From a checkpoint of a small image classifier.
Model: 7.38M parameters, 40-pixel images, arch nf_resnet, norm none_scaled_ws, activation relu, depths [4, 9, 4], widths [64, 128, 256].
Training: batches of 96, held-out accuracy 97%.
Data: trained on procedural textures in two colours, tilted and lit, 195000 training examples, 3.3 epochs.
Rows from block 10 of a small image classifier, named by matrix and row number. Rows with one number belong to one channel. Each number is 128 + 24 x the weight over its row's rms, rounded and kept within 0 to 255. All counts start at 0. Numbers have three digits each.
After each channel's rows are labels from the 100 images, of 14976, where the channel reaches its highest value: "top examples" is what is common among them. Only what is clearly more common there than usual is listed. The data: procedural textures in two colours, tilted and lit.
# convs0: first 3x3 conv (model.blocks.10.convs.0.weight, 128x128x3x3, standardized in use, each kernel summed), inputs 0-127
# convs1: second 3x3 conv (model.blocks.10.convs.1.weight, 128x128x3x3, standardized in use, transposed, each kernel summed), outputs 0-127

convs0.67:127100139105118118165145145070099136120096115174159149136098097093128148106107111119130123140108147129136187162085130122087098115151106090136069141151118120123133142107102163160136131151140106138090133101154153145143083165086109157138101124164090132164168161154135144144115128132124100074160124128172103097131134156119155129134125122147106130144138110139106124130139099148129153154138
convs1.67:123126116134124135168158115129137157145134089113121104122118145129136101084152095122100111087107117124108142108111106170115126119105153089158157091173132120114103110087070127120094151088103116137165122152158108152120133130115141098136089107154090077125172122132137080085155145101114151089096146133135125105114182134149131135145134118129108078120161086141115128145145144092131144113126
top examples: white; pattern colour: white; black; ground colour: black

convs0.46:120138089161128131150115155158091123134131120137100126132165127094127135141186117160113120103110172144112107143124126133130109077141147142122141129114137153111140124148108128061150128171153121124146135145105101130108175138124136149111113120131066150175116120156127142140145110149112128122148098146138121131154138066141173137078100127108108120109135105110091104141157146091138092166060
convs1.46:097149112140159153141123145115138125151134104139142136095105107118110142117116117147119112108152120116115117077119108134130133157131146167137114098195149105135125089106123063086158130114148086111110135139155190126101188158107086128179102150152122133153091120162162128138130121158158171092124094121128120150138140131120113157103121133127121103105137135107136122107147157123063117145106
top examples: red; blue; pattern colour: red; ground colour: blue

convs0.43:127141139134116143150130074119112150143143120102128118153072109111109178145098136107091146105165106094153127100099115115096118117152073115152146109091111128150148123125104123114095119141147122146090115146170144114146153121154123124125111164109131134129098119108122133174134089167147164134117160174110098160105150112087144160169172134107153121097108151116109175101120117138142169150110
convs1.43:166150166128138118149151118157121086126119154139106101152082131102100104105121104103123132110134137130114104159130150158122116177114140139114130151115088131107105164167114103127126076153143184128111136119137121103097168119105123082165141125102181100084097126151123140085133123158111088145106150126080160114130149094109119149135106096147152163098115109137136096133141121167128157115140
top examples: green; pattern colour: green; pattern colour: yellow

convs0.92:104144145108116104174105144113092151126108157088132135174142101098153105161152126148147082099170111139153124123109147111120110149111097132163124109128119084122105162109144163132106137137131198177100140125135115123134149104133108155094093117143140107141149127128102122143097101126129123123122123115155109143187115089143128186176158130136116165117110114162154126115115128159122072119144
convs1.92:106116132191166160132119119099118127144107124165123155136163142128189117170093078103111137120138115150098149166167116127089103119117133107149155132114074109179115061109122110170130133076121138169136126130132116126139119108127103110137131138140136149126149120131136114163123139093081136096157127133129110129126116121108143149089121138092130156149135116169170132152169119124167131122144
top examples: black; white; ground colour: black; pattern colour: white

convs0.6:112129137142129123147138156148154153096138164092118109133141109126123149206177129131168150099118118127157112167126147134099131132109105071149096127158113139105181154162110147115077152132097159112151077140138125113146114122124161111145070178115139127122113135147137110134126108101106162109150139141133139105120126107157139127108113114132116128119095075110120092113085080131142147147121
convs1.6:101129169119138122130118166098105148157130138139156112136115120121128135159117113160164112132164148138121151153123139155090152152089145095109155093111144118118133136152159134122147142094156150104147161131111128134134081115107143127138101157124099106106171176108145139133123123111179119119137121123094159111199131138162130077181170104146147151116105147092131164109138140111073124159097
top examples: yellow; blue; ground colour: yellow; pattern colour: blue

convs0.53:132120093123155103147101160148144094129085110137154148120140106117120116109141138124143135162103113095172135130111108149175121111101152107109087119070145163188171118127146152119121147068105113114126145170115119146151139142132158141090119075105148110086146129084138121164136106125134118128136109136117136087192140107153146166140141134139137148128139142104165119148154156140113097107121
convs1.53:126102150122092134163115148130134110133159131098078149116123132119105160167119150109100125086122113116093154149119183130160125158113107104137092185156143150103156137142140128138117075155143124110113124099093095148140143115134146141109144080124157095199114152150146098134136135126128126153131116122120122080117141132089123117121125094130113132185155140116174107111118124073141123091112
top examples: pink; white; pattern colour: pink; pattern colour: white

convs0.24:147177097164135126135140121110179112102169117109156148127137186099123102105154148120132113141111081113194124121114123150134104122180128129139118136109127115120118133107147140100117127128111109167107143140131123108179126134104113140123156120091118127122116142102176099158132116134106099091137102125108108116144109139096106190109124112130118096177149168206146120099124133138134157122145
convs1.24:116126093075127151132128140135144085140167151124122136124144121160085124124131174153144090087109136138148161097083098159131171136168086139135128114107112132139122115159121148151117145145140134163151104104082107122115162100110132179140127147115119144137175106135127192123112142162131114115127134127153127073142099151119164121109121109177135096070126103095111116111143155129118137133109
top examples: red; pattern colour: red; teal

convs0.59:129119115099103159129126163114123146140191094138114123137144142106122188159144101128123131126133110106135103133121154151142144103082100097141109143152117125118092108112166169120113087122131133125098162127119116114157118109143130142162144143189147161181163096091155086133103072125124142087113108151134125108077132135098117143133079138148160129127154159149125163097128131125150139142110
convs1.59:114108092121123100130099168120101119103142103100185091138141172142158144127121118170155119097128154122136129115124092133148120075126138116120179142129146151158131116088162086080113124149127153139178132125079121093142166156122104135132179152099091150091134127147121114148164173138166132106108153121140111100128140159111148130093149115124140141101158135129098103146131132117136127130171
top examples: blue; pattern colour: blue

convs0.47:111107123102139110105131113118132128117124156118152134133088110139076107087162139121142109155122114103170167127096089118162089155122139079119163134121123112114134120118110164117100130113128139133081109109104153142167182097116169125118130138145147143119103102132173149139166149141112095118098111185127156127164101134122144162152106130172146117122129106188131136098134128187155125138127
convs1.47:097127123107153111132095136143109136111078140144114153153115113161071105127119126142131148155160123114144147108110137105141144146106137129180145124120112125128162095158118124116171148155106135100107101159108160119106129098118165122110096179154127132110125100143149102122185142137126153100136127101183107130108129167103105124140123172108113100222121108152158141123128115129113115128169
top examples: white; blue; pattern colour: blue

convs0.125:154112137111136104141128126091094107130154138143154144110134137115145111137106166166139105146130146103130106136122154147105116176147120126143058161157107122094155171108124124148130144139123143149130159149115162118170079112091110135149113111114116135116141153134138117116133093151119122173148101107109146146110105128105122109159149164123093076186164124149125145077071106178109136157127
convs1.125:134167118116160153111132128140132083162104130098117098144093097128120093137148135132138149168176119188105120097101116169173145091120113163119127136093140126107146111135122167133112106122111141172103129078147165092137127168124125110113140094130138109132127124106131118131157149114125100100118124172081110136111131080153110082175096148150103150124141121155158137121126170140116100134102
top examples: orange; pattern colour: orange; blue; ground colour: blue

convs0.38:134107150132118117137106098148073116141118120130165130116095134149146139081074140090113132104140098126119148166138133098114164117178131145136146130110152127132140171101149146163144095182161164118143120072121112098118119159122111163111156129146135123141125155130170159146100127138104130096113174099158103111141130171131145154144108140115131154102156139148074121113095108107125140077112
convs1.38:132139120132137183165092127090162112101099083116086145130075083165155112147132097108149186109154101119117124120153157133097101116179100146137154122122136106127147146137150120086120147183123113145151117183155136142130134124118145108136147106119149137100120079172140125132125140147127145117156165116131111136152102132144124126156149124121116169162131136168131160136166134132160108128167
top examples: red; pattern colour: red; white; ground colour: white

convs0.113:108157128125102162093115151138113085106095080157107131161130121101116127154137133130154115137121123120143145117105112144084129110151108164171089129126107162103097124153127081173136142119179161087132146100133133132097151124142112132127105139161127108145099136109117131127100114143107145124185124113161131083121138150141193111139085132165135119114112132146108101074136160106169156161135
convs1.113:109079119124082125157156129153130161075162113140149115130141141131156129089130155116116096089132116095139115142158092136142107136152168133134130173151163106116095116093138155147094118180142112172150087121132098074136160126118092119117109137118125101110118127160119120125130128130184151131166139115130120149134180106125080124125167135163124155144130155125093108120108113160097136120097
top examples: black; ground colour: black; ground colour: white

convs0.104:203167138137139078118138115153118149147111138152129137136101106128119123150136127096111126103134113100141112129105110157142081170133124106162084132140152120080067118128127139156090113153146125149142140104113112103118154141116147092134139097138106170135133150119059102130149143111146164108141139174150168107126123128100105106170152095114094132095128134139111146122124160121172155126101
convs1.104:117108155134141113158131134135099158185114138082159144078140088154108106149134155145139110092134107147118153133095182103165105170127143091093126114089107129149089155121143125122122118128161144140112145126137099128112142140147170160110096088135112163121161133103111123150085151140111154113128125105149172103108069129153132157129137130123107135157098166125143143129120117149115172119171
top examples: yellow; pattern colour: yellow; ground colour: blue; ground colour: purple

convs0.16:111131184111144112080127104133108072141163132128135139113096182157116131138148127114151134148126146140146125126125118163182121130132110151154067095123109122154139124156117141126106134177130147185102145067117140116161122124113125117143137178134145148130125104154130135140083136122114147123125069113085152161124123137116081135117091131101111140163124117138070139102130088151143127130136
convs1.16:152093147141098113094100128121126118143097153117087139114183153178108143158207129129144153119099106118123134098135118165167140171119117160140139173083106146097134130142147150152157133161149124150119124162155104125145138134175084144116133141114092136128113102098129124105108121143109136176125111135133140147145117119130148142116132114120129128107087152131112089093131203130156121119113
top examples: purple; pattern colour: purple; ground colour: white

convs0.55:115070159120102128160123164086119130135125119141124130123155119149133111145150114099127140183127169178103103141105182128083116125110146064124084097111129194111112156170156132134146130124101157141137123088108107128141124158095138130162117087094149129117156120153161143150137162144123139139108107110110165163113134087140177145101129132138139123126126124145124134098160112106139106134121
convs1.55:140158118106143124128127109131098066109154102116124114136114169162145139075130114150127083132112087138123139103092081120136087115144161102118140082156087162104127134108115104154134109107156167122129132100110125148121136148121115134100143148115114103118144155101118096079182054126119118111089124138144125150106143130149123127117107087125121107148120147152105131146089140122100180105145
top examples: yellow; pattern colour: yellow; green; pattern colour: green

convs0.10:173120138119130100174133179087142146121147130148155124147114149162125148162109140122109151133142120109162097110114124127129155184101126120136056156085128138110133099109126151137092151152117157147153127120134118143111101118160142159128132114148108171165116139117124082122135133101119159125154114063113156097151139149111127144106077120141135077120118098108145138088122106161146134162099
convs1.10:098118141088158150141127149117165157131124094141110116159119087107139121133111085163152129132148137120107123084104110132146099105146168154084124111133149150158120149112107136140150117092147112078174102138097111124137103109124139133114128180111098126141190101140165121147119104092169120165178071111108134115106133157141105112131150141167137129149108133095109156128146115127149098164147
top examples: black; pattern colour: black; pattern colour: blue; ground colour: white

convs0.14:136123131105134098075131141078150137117126094161171211146106143115098148140107116139112150151146127141107123127158120103116139143135106122116028133117102136146127095098140103151129126095192139150105131149171129138117120136118130107107130134115148149151102152102120098139131127162133152100160107161140184092144142125140133126126112111105162098114142152120135135087137126156122148142136
convs1.14:145114133106110141087125162135120114059144088118090121107132116134157115094131141131136144170172121148152164151135078105136132163174090146119112141141113139142099143117097156138176121115127096115131129087130124069115119137156123144170136149137141090169118095153141114151120089118137142161164145150128066108142115158122131080130159130095110141157125118119114123091115100115120112141123
top examples: red; pattern colour: red

convs0.28:157089141149125133102145121112127083121158145086153178135085143100141091077112163104127097157149125114158120118130120132119139150084155114168087140126148094098129162117113160144113144146093083094163144145135145103141108113138096130153089131144123120124149124132151131145131133138115134091145070203148152093098162111128144141157102097135142122125152113143149145120162136112133116141143
convs1.28:163179159123107141087092149112103124176140105140108098111097093136129153146171117148126144134125162117142156111105079151146158106135103104066124137104104153145114139117066120170109071135149126133173122115082135143121128154155133111108106161140133162112110122098135153116137122135121119139153106114112129158132155129146122142106066123117115119108105126110091097132172136151125143114098
top examples: black; white; ground colour: white; pattern colour: black

convs0.13:125107099091122112100125181165108115076123176149141135113111135147112155109170083151166132128109109154140163126135108102127129112129149125114140128087142145128142089107176107115119125124125112106077118123122142137116107144130139109142155117148095169122119120102142121113148140095172191128129109163086150181113141125104134139177144176140097123097117135146131085111148157124108163108141
convs1.13:110123142129104137114121138142059098160128146118148112152131128126161078147114149139129106204113119103154119139121134151163147126100108103141129122123121176129102127201170134161126112127098174157108118126138147137154127102101133149172166151126131144098089136143111110140140141134108095117103153175106118126110130083098100132129105093130154099097123116136138129126140150136120184090137
top examples: yellow; pattern colour: yellow; white; black

convs0.60:182140121140137105145142124110106098109189114155124148148125106126090135113118159141140121117186176124156124113106131134157169145148109098155037139122101127088115122108128113108113163153150097125121129128120142149136124128158158109103134185160132142107116124131116143162124146122115165114122072096123122113139142144137125116110115136074125125100126080102130140092171155113119155119140
convs1.60:111143101123103141145122121125136108154173100147116112109113082142123136163133115110154101137138128098162140074091106123138144164169167124118133187113162125187107090147116144124122099089170102127160097141117143131146100121089148150138129171070135133137146124141072127152084079114164112128096121096117133120122146137092097129132145149130143128131118145104111122150125113120149137173111
top examples: green; black; pattern colour: green; pattern colour: black

convs0.119:146110144132139110128134135116085102122169158153110147130150129126145160178186150142167118129130167112126148125098139139102126113119128096125033125110107152112110128081118154151110121142108172120159140121134112116161148124116110138154084130120138160090143116149127147127139102159133117164123090080161130155132138153127107127113111114117118126141114092085087161123186133144114094105117
convs1.119:104129136138132119116115132126100113105139142137102114135148190118100131133133114155125077119137141134125123137157114109104103145104086118141121136111114179134082110113120089150162072054095152106115138116133115101152157189133094133148110126099131125135125086129149091129138128150126163172144113192098107098091113103147152117093126157192116111136144149110123147136118145124128132126135
top examples: orange; pattern colour: orange; ground colour: black

convs0.110:126108138101129147119130120102142139112125146132145171119166122144116124073139113142112130139075097107179132190094103105099110121162105103118139123100153174166127183099109141157127126144092101139106120137100139146145116120117149135117088120122151149146106080143173116139117154114110107150147138115137096113194102117154139187127139101101131129144140130139128116081125118146097136132170
convs1.110:098140178110100120123092134128086122131102148123127127109149096146067151117096106134130132143099142117129131147122076118110161141140123134174137126138139140076157144134153096124129111145114097152143146189136152127056105080139145106111122156147126110075098117088144165125150124136156096116100117108131131117088111113154119119132068157081139122153143155138104124111138135114127137115118
top examples: white; pattern colour: white; black; ground colour: black

convs0.26:141173163126120133133140106086101137129174076137144109125116122116162124096134093133183124133093126146167085129152114127131110145123123124129062110108102130140134117152169129146143095101146091189131184145131167161097131126110143158147095101102146096124125080118115133141138096154122106131170099127122112103135144110131132123114150101134129102098143164144127161133127125152161116143175
convs1.26:095101127137151113134105101123186145119134116141144115113112141153117143125102121088135170112150116178143120128110163144102104141120125143149157138086075143137127140187186169197108116189129114113108127119111115089157124115125142122109120122115151158134168185092122098124113132161139119132164102125164139130089166090137139140114137121134140115143120112131152125133159117107120132129170
top examples: white; pattern colour: white

convs0.109:153138128077141140134095128098117109109120058163109142119148164087112168128185117151134131130115129134153144166169119091133145111125121109131083110099093123120138108107135183141098154152151127110098148118127128118157114102128098106134135076139143141134098118153165136135125113168130165138110061120125107128076155159104106115154153136134151128117154152166134134120159152123153115111115
convs1.109:128097102121085108092130116102090087099180153124157120116113134156129080154117110138162104145144108088174116144135120123107129122142117159125160165155137100157141080116096154121167104103173119155129124119104125141141130130099145162136116144119163126137095125126080103147140152148148151128132143120126083131121138172115139155139118111136130107080173121141142161147184113103155152126083
top examples: teal; pattern colour: teal; red; ground colour: red

convs0.80:130119057107111087123142137119150100124125138091151165135126159118102106105106128162182114145163147090124145104150131139140095148087182160131135154101154119127118160135110118135128165103145109138146092123153125122138096126110100135176103104121150080095113120137141094104117152123154102148087142120122142123168092162169162143129131155128130101119106085095107140122092161149140132144123
convs1.80:193121143135140141134159068104123168144099117161118141163086170124144110142137161116135134129105172130147168114176153091100147135150123127144142124127123143119111114172112163115108095096119117134098094105103116079126107146132144084142132151109140144159077142166122118131113112155087133147129147116120121127113100149076158098121081108158121111101149125132142102120117110169133141134101
top examples: white; ground colour: white; orange; pattern colour: orange

convs0.75:081120111159105125106118115072074097120093153076137119125103137107125154106117139133150092120124141120104135123113137133123147120125145148142116146128126107130164091091113163117119098138146109149157139129174136105176139131156147145152136177145132110088107110150142109168111140113159082169160153105118111117154160087156156150158132116119118172145098121063128123135158144093128153138127
convs1.75:127115157140136152118121109143095123154147106135142090138119165124089111134174123175115086136123151104135110110163080120093159144101118156119131128086150107077154072086119125164137140142161119128134147135163099109128129087154120087147121171102075139120128077117154143138132126166110118127147148121127115113133168131165109125127103092116102113135121131129108135142151112082160079153128
top examples: blue; pattern colour: blue; yellow; ground colour: yellow

convs0.3:118109173094122111127124128133117122112135105127151138166139084156103159108093107120151155122163152111147148155138142135079089096147132099165117104182150140141108145104112131066064121121153138113144149107088128174135143117118128120072131158155137143132111167133134131171098149151107150135165099106125134125122144147122168125114140161123122170107112101092115142122133083095131146133107
convs1.3:166102133106112105113102118156106143121125136125134157144118145134119115110175093115153115148139135074121170164112103149106135114170154101098151118134075104136124107102117139123186108146183129152116092172128136147116125128147111176160154122099110117111102133096112149164122091144127132141127134139098116103151135178198116102113078117132123121147090103165139144118144131120162114131133
top examples: blue; pattern colour: blue; purple; pattern colour: purple

convs0.25:117122158124127127111174157105121091118129137119133124139119125129143146067054093118202129150123128143127138125143163145164107101125168117098097162123101125111132157139155175096146105133154140156141118118128136068137150126152153129094120135162120106104106133142129092169143137124127115133108091128127145109146170118130155089122124156107112134142110167074131144163107125147135083152121
convs1.25:121126135114105162158140143099084146177164126140114141130151141162092113122142123140139101144100130106102134145161128130080128098098102145129079134095101110102142158094106141175184162131149135134129147111130121156157161118111142119099075151106105127154123116128114141116124147171163092112146147104136139116163153130151076150164123073138116110119147159105174123152107094123146134113117
top examples: teal; pattern colour: teal; red; ground colour: red

convs0.52:090124123133144101136127116116097111097116163106139167142125095136127165096117117097066084122171141097112148118093138150156146131121152122146131166134165149157112130131104115095111132106167143164133125161122131134115116157156132114153124140125112083114117152104107143131119127086184121131107152166089149115193136142166175129095123143151104125129150105104094151102094106150141148128096
convs1.52:135138106128135134122158114084086118160136133141144172116091111127159104124128116191146109156160145146131171142111113143153148146134125138128137112155139147109094118134099149099164157110110140109104164108091111158121077097165160124103123118106133139148138070118120131144122133158181115134113146139151072101119118120163165088117061146090130145125113136105142153116131117136128106092158
top examples: white; ground colour: white; pattern colour: orange

convs0.101:140153070171139153122125128114116150113198139090118106148127169098115130159163125141120121133125175096135122115102141110134106138168141114131116126173100131127095127103134175135170114157149160154156131128124152150153110116122179107126132085139081119135125115110146188148107123116166139135100125109101091153139139070122110127107113143120124096132152122110087092132109138137104152101152
convs1.101:129136152115169146138119144135136095131141176170104118128142099067094155155141077113104138104168097115161111103106108127120159150126110117149120134098160158101097139142144125127077132145114107131159167147140127123107087137110133148157121120159149131095133141119117133127128118108115123113111110153119119138143156137114154140112146176153124174102129177084090107157089188092119087140137
top examples: pattern colour: red; pattern colour: black

convs0.1:127085104094109106129175117160113125124126113152137048125118112101176134134140164140137160149116136114141105146120177144141150131125139132138025111148154142132156145131092128113143085152163124103136179099126123118144138115144129074111114130157140153147142154111105137171138127156161150119153088104132118117130152125122106120113112111133151111145142138133110102096170141137131103138112
convs1.1:104110103141132121124119095117093111135150105142157141090136149114139124113155146131135109117129132152183183143163138108146124169114134123117137160160156100159137137121116130057115148120134127141140118148170133122145173175164130184153155129132116180175117112086132073153110153118143145163149111147146117135144128118105144113131149124141125089143162130166136180084124154147149126117141
top examples: pink; pattern colour: pink; ground colour: green

convs0.56:130126102098103157137118128137115164138142149128149135135165116143130115137135132162124163126134151129136111116138108125114121128174167079087112121093141110118138138127129118105073113130190120116142115115124113151130100128132139122086116131116099154135129143107074133121130130154156121160033134179124158161142128155096160113131139138132146071106136158125150134093104150113134063144089
convs1.56:116121128116166112098117134107143128123126153172075128146097111128117151167109132064096157116106147136133112131115175150111097136120118074123078174140124150112156103159138167138155117127060114141118138133149131069119114133134135165113104176131140132147098143119133147158148110151165152140149116133125128123102113095118127090140086132100132130090149105088138113109144130127140074138128
top examples: red; pattern colour: red; orange; pattern colour: orange

convs0.33:149136156112162135120145125151073140167118120142113151135139101181104146137142134113131112130156139150144130134152174142117119132110117149114046097074121120156128110129127135126105106116106114118119126134156064119138152123123178146103110165078134140111134145143118183169124141140165120156119097114106119167124150137151138129132163120137179117107105074089118119134121100142096122110103
convs1.33:123109137153141087142145167116130133099093190173162082097165131111132149130088096108071136118115143123104102146125119145147074111113126120199122161135106153106064141123141111123100151113146133140127108127150115102138121109167116165127177105121144156093129139104113137142080111098145129131121132122140096139136163124135124130127163132119135112158130137126088135139120139109169104109161
top examples: purple; pattern colour: purple; ground colour: yellow

convs0.117:134122108133120099138163147147124107087070137096113174103110135108154164114054108113164092107119116109189129168139151156095146143117121119133045163119116122135134140147130105121119135128156101100107145119118076148125156176123142156152117091093124108111124125141132107128131114143146133105137119114153139140136150137110131129105157123143111164144116185151136150146127146160131091148123
convs1.117:110101119097107126115135105113092124117127131131110126117140137154097123164113119142130088160127120178133094121161133116127082143080083176129096161089136135081138099105100119133132100092117154131150132113106076153146129106126100097131125155116145164128174133121144132119098206140103097128112154123132140104155125128135124165112162078128096123131117125143107131174111092104150160106136
top examples: teal; pattern colour: teal; ground colour: red

convs0.37:126106111141123194146140157141072121126152107158124140136109134144125114136076140152189095138129132111145182131102157107152137098124097135086077156139138119148116117125153110130163149160146133109160139138146127082147086101124138142087146143135141112098144135153153129140133144125125092112126089078138113114113118144166131139126160134140157114162078144127151104058130128133124146118143
convs1.37:135138108161121129168119174113161143158169127112103162166139135089134130148103111074088140136073141096142151107131140100155113111129146143157115138149122120130184150151093102108146136142101134137115101117086116123086151123156135098116145117160122126105094093170173124093140137111108155087114124108126165150110121163096100130099095130103133163130161137138135164165105122152118136139131
top examples: black; white; pattern colour: teal; ground colour: black

convs0.21:100116130138147173079085148117077130116111132134159170131161115122080085122144125166152129137090153094091108135133156151142104118135117130121070120144131145115132139152140147173149147152123166158144072140131134101105133096099165126133146119118129103126167135153113123129074149119122134122116153137142121138106133107139141156147181132139160151143108132142136143054118120129081149101129
convs1.21:136107125167141129158135135136164162121113143169152163162096142090115196112156139139114123111123108120093120171164195115131137130126121114152129167106137117146102142117128108110136122123127130113121078146158163138127095161155145092124115100152157094121182109149137087120124105103105134156112103109123157154107075105134113132156133168116130127155122151140131109107111109181144124172133
top examples: purple; pattern colour: purple; ground colour: orange

convs0.36:181118139134160114107123184129137151117123135127122130152096103113081102137098146172154099153108127113156108092132141120106121146197113105185079155111133125115106143103116100125139150166104141117147105153130147132124143079141136156127162130111103120134133136121106111109149112156134121140148109085094119097111157102166132159096115088147133122161128119184153123087099152150117159127121
convs1.36:104129120116141110125143127114147136109175105163127143128121140135120169118141117119088119101110120112152126078116066125143118142155145130099118142132139165166125119102126095103084098150161090123106087104093172126108155119120096100119115169122118151129155094127148140154088045114153156161125105106131134149137133124157121122148120149151141109091123133157061109118131104117114152148097
top examples: black; pattern colour: black; white; ground colour: white

convs0.96:115119151102121124106133138099112170086133162142109184102139125113128096129101144125122129113105159108123134149108153122096162138145129147140064099126118152131154121126176128118092089151121113123116118138144135183109127135109153112099102138144157130124150118131136169196087117122157128140119108132166167126163160130116099111119162118094187158164167119147092118079136130129122115103107
convs1.96:140092126115142142107137159091105128123100157140143120098178156104136160134111159138056140148147097128152112141163100131124157118125142126182148149123125175150130115130131167130134153137150124103114130160163161120105119134150109179146106113169103128115148085151142104178099168144109132118108132115139111129161137105138101150084125138081096113179145117134123115124138157080137111159128
top examples: purple; pattern colour: purple; ground colour: black

convs0.73:120089145125129115129164131141088120108134171151152155118117118150127120095134118108155151111174099136165144149085169152136117142183140133153104159113130139112145150147144132113081103096110138142135093082136131157128114123115166106177112133107106139113136200124164122159120121124167130094117096145090176147129094117143119112107132152128129141081122089107160116112124088099121130110104
convs1.73:133124146130136130123104151149133171153103156175139137153115127106109143141122118141127100128137108148096110107130168161170167065070103136146136098102146117095142120163161144154110170151128133126145119159149114122133099113115177166073070154124097152132148133158090115085117124126133125135133131150124118145170105084119109101164120181123149133121148124145128151143133170125126130148113
top examples: white; pattern colour: white; black; ground colour: black

convs0.5:128125162125130150130190140113123084134107184173096110164135116102151158155178136108137119119125126123132117101110089128137126128130131099128062099099149118110130163087137109166074127077146148119144169125125145103180114143110110114112155152123108152129110120121121154136123133165144123078164122121151135128143171140122143117181120105129135100086143118126139135104143101157141108131098
convs1.5:151123127143103076083084142129134121121165129122125098145118154109083162135143126128139131128105172161116118140105128114167146123121114155127134127156107077076116110121155128110187134111101154112170137097136095122127147124182122141106142170119158134148112118096154116138148131155094176122174151141140140185100099112116112088127158139134139133144157124133156158135129135088144123142083
top examples: black; white; ground colour: black; pattern colour: white

convs0.17:146145105120097094119144136139115087122123165144134221143157080109091110151117102141098095084139117103117151175124132153111142127162095105145128135112134144107156131112138111165119149171136151142131141102115143136102171131133126130086177133095100143160122158144098134100164114135108088131123146177136142137129112136089104137113104114119139161121113129158115093102107113129113172130118
convs1.17:106128124095113164117161110147128108088104147132114121100099115134109133143144155132130184072082109084137123121136087146106164131137146079138141095124154156137134098111140120110107128176169102099128114168094171182107161138118109161166130104137140117145105107126111122140114163141102125095141153134132105103157150129165157112154111144132129113147121126177152172094130165138123145118122
top examples: pink; pattern colour: pink; ground colour: black

convs0.107:103113140113109114152152128112134096107067145077111126136148131101137176112093145091147135106116117154107139096165133136090135160092123143161085127113121092134113149112126145089156111128180100150086131161145125140134113112133155102149109137139129136104106142121118137158062144164116121129134128182153096159124144125150101139109154119148168166129135134135101114159149169140160090108134
convs1.107:086113116122164117092115106111117148128150137131183143132127132117092146138167130132118104126141136119128144128125127133130125109105141154083105141117146097130146116136159093131118148110073130120150104109174165074156137181108119164149134151097079156128150083092146131135132135158112147163101099103106112122130119125166142127171150098178110136136124186127095133165135080124138089127130
top examples: blue; pattern colour: blue; ground colour: orange; ground colour: yellow

convs0.31:132136112093106099135154135114133111148153149122149099148167101137148167133157100152115111144094128102126155084120123151121115134132136136089090134121150134132135131089163153148149159192138132177140113091087095115106137124085107129135139124157137137145144140173146121146103138101090116122085116126141136160131138132108192092108094143100131149097114136106119140084107122105199107115127
convs1.31:138121154089159174153150140148116171147143129148117144170143138121133133124137149127094152144093130100144165119142163150093096096152135109100112133090084123163121163156100101116136124138135151162097133166096119163138137172140122138142145111138103128136131162105134133134093123105132142095155146136138121123151118086111071143111092180151139055144110131106115133083125160151101108129122
top examples: purple; pattern colour: purple; blue; pattern colour: blue

convs0.65:131142128114130086092105128124138164129170150143132105117063121105107184152158113122120107127165132133128124095126101136107152121149125094176122132085131105103150122101099135099161096136132122153123098103153154120133129122123132131136090154146068138124112102104101152173103144122129155097130162157105138135147147141127127154105150131092107107087138162123122082178143166117131177137090
convs1.65:137174100107125143094141128167152087164156126110101171178118114152117080151119135119120137136097134149097128126081111176136108141124125123096083099146122097135176139114164133114146108135143119119128121168114142109136134141101074092128122135168139114101132141120135118088160133138136105109125150123139184107095147079154128141118101112157131106106141089098146170165103155146129151116113
top examples: yellow; white; pattern colour: white; pattern colour: yellow